A small image classifier, trained from scratch: norm layernorm_no_bias.
Rows from block 2 of a small image classifier, named by matrix and row number. Rows with one number belong to one neuron. Each number is 128 + 24 x the weight over its row's rms, rounded and kept within 0 to 255. All counts start at 0. After the name is the row's rms in percent of the matrix's.
After each neuron's rows are labels from the 100 images, of 14848, where the neuron reaches its highest value: "top examples" is what is common among them; "colour at peak" is the nearest of a few named colours to the mean colour under the peak. Only what is clearly more common there than usual is listed. The data: drawn branching plants.
# fc1: MLP up (model.blocks.2.mlp.fc1.weight, 256x64), inputs 0-63
# fc2: MLP down (model.blocks.2.mlp.fc2.weight, 64x256, transposed), outputs 0-63

fc1.142 105 [160 172 115 167 127 116 124  91  80 132 172 116 170 123 116 101 125 135 177 130 117 124  97 132 155 151  83 109 144 134 150 108  93 157 143 136 167 157 137 102 114 141 119 128  96 146 127 165 114 114  92 145 171 133 115 121 120 133 101 132 110 103 101 119]
fc2.142 117 [130 116 133 122 137 111 177 107 113 143 124 128  94 146 124 125 158 138 132 104 156 158 181 133 119  88 127 149  91 128 129 139 133  90 119 127 170 152 115 112 108  85 127 138 152 127 145 134 165 131  96 191 102 133 138 113 106 101 142 149 151 146  81  86]
top examples: white flowers; night
colour at peak: white

fc1.29 115 [ 92 114 136  95 121 153 111 143 147 135  98 152 131 150 131 139 172 107 126 173 107 138 144  83 151 138 115 117 142 126 114 155 140 136  85 117 150 108 150 161 128 141 184 105 170  91  79 152  91 142 125 151 118  95 108 158 145 116 121 102 121 113 101 126]
fc2.29 112 [146 114  69 138 147 126 125 104 132 121 133 106 152 117 146 121 129 122 135 105 130 179 108 147 161 118 103 118 116 118 135 145 139 159 167 141 171 136 118 130 108  88  56 127 100 112 170 140 143 118 119 114 149 118  92 157 152  88 141 138 115 159 156  93]
top examples: white flowers
colour at peak: pink; white

fc1.96 103 [179 142 140 139 126 119 124  99 166 108 133 119 167 100  93 133 136 142 130 124 104 141  98 105 135 108 184 125 114 112 131 128 122 173 138 111 106 133 164 139 163 155 105  88 120 125 114 105 125 123 117 151 146 134  64 108 117 139 110  98 173 157 109  91]
fc2.96 099 [146 146 101 118 116 152 148 137 119 153  92 137  83 128 135 150 112  85 161 136 138 142 144 190 150 146 135 101 102 156 109 119 118 101 131 128 128 117 113 125 118  95 140  92 130 100 163 134 100  84 139 108  95  94 145 154 164 114 145 169 134 102 156 161]
top examples: two-way forks; wide
colour at peak: brown

fc1.184 108 [ 69 119 147 159 129 152 148 153 120  95 113 108 121 141  99 108 113 135 135 129 148 113 146 123 127 122 113 156 124 120  99 123 143 105 105 177 151 146  96 152 101 134 154 146 101 135  82 123 126 132 133 181 163 131 112 121 186 104 144 124 103  77  98 149]
fc2.184 143 [194 153  99 128 131 114 136 107 125 165 129 152 150 140 134 122 130 107 113 101 129 132 108 179 114 160 148 146 114 131 143 146 116 168 131  93 100 105 136 152 109 120 111 162 131 143 151 108 117 106 116  96 102  83 147  85 141 119 151  97  85 171 148 121]
top examples: autumn leaves
colour at peak: grey; pink

fc1.174 106 [119  97 145 156 106 152 137 104 170  92 155  94 150 106 159 112 139 193 140 119 125  93 128 134 142 101 150 155 127 159 122 146 129 166  97 121 155 139 134 107 126 121 136 146  91  96 114 112 135  82 141 105 157 148 115 148 144  86  91 140 123 118 111  98]
fc2.174 122 [138 140 125 128 125 116 142 120 155 108 132 129  65 113  98 124 133  76 137 133 117 179 124 158 136  91 148 149 152 144 132 121 158  80 161 130  66 124  91 136 129  93 121 118 164 157 146 144 115 167 152 114 131 152 107  93 114 164 124 134 145 122 118 118]
top examples: bare
colour at peak: grey

fc1.248 102 [130 125 134 153 127 104 184 101 195 103 138 107 137 143 142 120 152 176 133 149 176  98 144 130 157 150 131 104 118 136 138  81 105  98 124  96 119 163 121 125 130 103 101 119 120 115  98 158 141  94 145 155 131 102 109 159 145 101 106 139 109 100 121 122]
fc2.248 086 [131 134 106 143 131 126 131 167 123 130 139 152  89  91 126  94 107  93 144 101  93 161 129 113  95 120 134 126 128 176 107 127 146 105 138 125 130  70 129  99 150 122 161  99 147 160 162 168 121 110 130 119 133 159 131 121 130 169 140 121 153 196 116 116]
top examples: autumn leaves
colour at peak: grey

fc1.134 104 [187 165 115 149 130 112 141 134 135 138 164 148 140 158 131 126  81 128 101 109 164 123 164 145 125  91 149  94 123 123 108 102 104 107 122 114 146 155 126 120  95 162 103 145 130 128 140 109  84 133 146 131  81 179 116 138  92 152  83 120 133 116 123 138]
fc2.134 054 [110 158 125 116 142 145  79  90 165 129 123 121  86  83 114 124 178 104 156 143 101 136 140 142 142 113 108 113 167 112 147 166 146 142 149  97 149 130 133 122 138 133 135 112 117 131  92 146 146 118 135  88 153  80 145 146 124  83 155 105 130 164 104 146]
top examples: autumn leaves; white flowers
colour at peak: grey

fc1.66 095 [ 96 157 133  85  72 122  84 123 117 154 121 153 133 115 127 151 132 147 146 160 174 163 116 106 166 127  93 102 148 176 176 118  85  97 118 125 128 140 165  88 127 103 112 137 148 130 124 126 103 125 119  86 114 124 127 151 131 138 118 136 148 133 147 130]
fc2.66 140 [159 101  99 127 173 133 133 108 147 135 130 108 133 138 139  94 130 138  98 157  96  94 166 143 106 114 152 157  98  97 118 137 152 164 138 140 179 131  75 151 156 111 134 156 143 125 136 108 151  73 159 144 141 121 124  83 139 112 113 117  97 135 118 144]
top examples: bare
colour at peak: grey

fc1.144 080 [121 144 157 156  74 116 149 115 114  96 161 143 106 149 128 168 126 172 121 154 122 113 101 124 124  98  97 138 107 131 122 112 106 133 145 136 159 191 159  97 148 147  91 123 169 165 102 143 139 153 107 158 100 126 106  98 125 131 136 120 101 112 102 133]
fc2.144 072 [130 133 115 145 163 134 141 111 109 150 140  96 131 108 102 142 174 129 119 150 156 157 132 110  95  92 147 148 138 101 116 165 126 110 114 166 105 105  93 118 132 113 179 165 108 130 153 104 102 103 104 101 108 140 148 156 112 115 119 145 175  78  97 105]
top examples: white flowers; night; narrow
colour at peak: white

fc1.94 104 [123 124 132 139 141  87 152 136 152 112 158 131 113  82  98 148 136 147 176 129 113  97 103 108 220 112 100  94 161 112 129 133 135 154 119 144 116 123 100 132 140 135 139 129 117 118 144 106 129 156 122 167 125 110  73 115 116 111 147 124 171 132 130 128]
fc2.94 104 [125 119 125 103 130 133 101 103 137 133  99 131 134 175 132 116 154  91 104 124 111 141 151 162  48 142 164 141 118 119 139  87 137 150 148 131 103 115 153 163 128 139 125 121 175 119 108 119 163  93 118  89 100 132 135 147 107 169 127 127 154 110 136 165]
top examples: two-way forks
colour at peak: grey

fc1.211 092 [128 114 144 132 126 111 141 132 105 178 157 180 123 139  97 123 141 149 107 170 117 123 136  88 151 142  86 141 149  97  89 108 165 138 116 135 142 139 124 128 160 155  89  90 147 102 100 160 100 107 131  97 146  93 135  94 100 146 151 128 160 114 114 137]
fc2.211 050 [138 140 109 116 152 136 105 106 114 124 152 107 113  98 165 136 115 161 166  97 132 133 100 173 146 127 140 106 133 143 144  91 117 134 156 102 128 115  96  93 128  69 159 158 123 116 125  99 161 122 117 190  97 149 114 144 139  97 107 155 106 155 144 143]
top examples: white flowers; night
colour at peak: white

fc1.242 104 [ 89 138 140 155 131 105 139  89  98 144 159 121 119  87 138 128  95 134 106 140 164 151 128 117 161 150 138 109 157 167 157 130  87 141  83 117 114 128 135 123 118 132  72 141 125 133 130 181 123 128 100 116 138 185 134 159 128 126  85 119 139 105 152 121]
fc2.242 115 [143 138  79 171 121 150 106 114 137 145 103 145 152 122 118 105 147 101 152 133 124 112 151 172 131 106  85 151 121 128 130 160 151 117  94 108 107 150 128 117 107  72 168 124 172 132 143  95 111  86 131 122 155  90 165 113 120 153 157 142 115 154 117 121]
top examples: white flowers
colour at peak: white

fc1.39 097 [ 87 151 113 126 124 114  95 133 129  96 119 156  96 152 112 133 174 102 125 170 132 147 128 103 112 115 164  98 183 131 127 139 125 147 120  96 117 160 139 137 157 162  98 111 171 100 130 128 108 164 144 107  93 166 111 151 100 133 137  98 155 113 128 101]
fc2.39 093 [149  94 132 162 127 154 123 104 119 149 143 123 143 125  95 182  71 138 132 123 128 126 151 131 115 142  91 118 105 130 137  93 105  98 113 172 154 116 125 121 100 132 165 146 116 157 130 109 123  96 167 140 121  83 126  89 171 155 108 163 147 121 160 123]
top examples: two-way forks
colour at peak: grey

fc1.76 112 [132 121 177 176 119 113 128 109 127 112 110 168 148 149 122  95 115 127 119  94 136 141 102 128 113 120 126 135 161 121 160 123 160  90 158 112 161 137  97 136 130 147  76  98 120 150 131 139 117  65 111 155 150 129 114  84 148 142 146 144 168 107 153 107]
fc2.76 114 [104 115 123 119 119 131 132  97 117 113 146  96 147 128 125 161 135 107 133 117 103 102 145 127 162  93 123 126 117 107 124 141  95 132  67 118 108 149 195 132 156 172 157 168 132  98 169 186 130 164 138 116 130 120 167 128 119 107 103 116 105 129 139 131]
top examples: bare; white flowers
colour at peak: grey

fc1.95 097 [116  85 123  78  82 112 140 134  67 153 120 161 163 141 113 159 146 121  95 118 117 137 163 101 117 147 117 110 151 132 171 122 117 136 108 122 143 145 113 154 102 158 125 126 146 143 112 158 116 164 143  91 151 159 116  92 138 116 120 101 105 119 162 153]
fc2.95 106 [123 149 137 191 136 135 135 124 155 124 124 129 132 129 108  86  87 162 134 117 131 151  93 189 153 136 157 158 129 100 115 122 103 132 123 108 102  84  99 129 128  69 121 130 121 162 128 128 130 132 178 147  97 103 145 139 120 134 153 153 106 138 122  95]
top examples: autumn leaves
colour at peak: grey

fc1.143 105 [177 130 128 120 137 101 151 140 142  98 135 148 176  97 136 137 162 125 163 125 148 126  81 131 153  80 143 142 106 122 132 121 104 125  97 114 112 110 155 143 141 122 140 115  98  69 141 139  84 161 113 130 142 124  73 141 116 140 130 126 177 163 136 122]
fc2.143 128 [128 136 133 132 119 140  64 119  97 165 100 162 115 143 136 112  92 118 133 166 111 157 167 116  96 153 141  70  75 126 126 139 129 131 151 135 165 122 141 133 125 138 139 164 144 166 116  71 145  96  95 139 130 129 131 130 120 109 135 146 145 120 136 160]
top examples: two-way forks; wide
colour at peak: grey

fc1.161 118 [132 149 116 175 139 110 125 106 135 128 132 102 114 139 126 135  96 156 177 124 147 150  91 128 173 153 138 103 108 152 133 128 121 130 132 136 172 128 130 142  86 133  81  98  73 145 131 101 150 127  87 119 133 170  99 116 118 166  87 131 132 122 158 157]
fc2.161 116 [147  95 128 120 127 134 124 113 139 149 131 109 166 128 150 141 136 129  78 111 134 130 145 139 135 130  94 157  78  96 106 104 120 163 100 115 159 181 137 130 141  88 171 120 141 156 135 152 105 142 130 120  94 137 148 169 129  84 175 105 119 144  95 107]
top examples: white flowers
colour at peak: white

fc1.41 124 [120 118 102 149  95  69 117 142 136 150 180 158 131 115 122 148 130 160 141 123 129 138 134 126 130 138 119 143 105 110 153 157 170 166 104 146 136 144 151 156 140 161  94 125  60  89 110 104 100 144 121 109 148 106 136 113 124  99 152 161 129  96 114 112]
fc2.41 121 [138 152 127 118 195 149 125 126 116 116  98 119 108 107 101 135 140 148 146 137 153 114 155  96 135 132 136 117 111 149 119 163  99  53 154 108 123 123  94 114 107 125 175 146 168 166 101 149 137 130 100 135 103 111 122 134 138 162 118  96 107 157 150 118]
top examples: autumn leaves
colour at peak: orange

fc1.137 109 [149 122 121 131 145 118 110 146 150  94 130 148 103 146 118  95 156 168 121 104 154 121  89 118  88  96 127 133 124 101 130 111 160 156 106 108 104 133 124 149  97 127 137 149 190  85 159 120 114 124 138 156 119 153 126 143 106 151 183 133 152 147 102  79]
fc2.137 155 [132 145 167 132 111 165 157 102 108 152 114 153 144 120 141 157 118 119 125 145 122 155 140 130 181 112  87 115 139 149 151 138  99 122 117 192 120 100 138 136 103 110 117 109  79 145 121 141 136  97 133 163 105 101 132  95 118  64 109 118 105 130 159 116]
top examples: two-way forks; leaning left
colour at peak: grey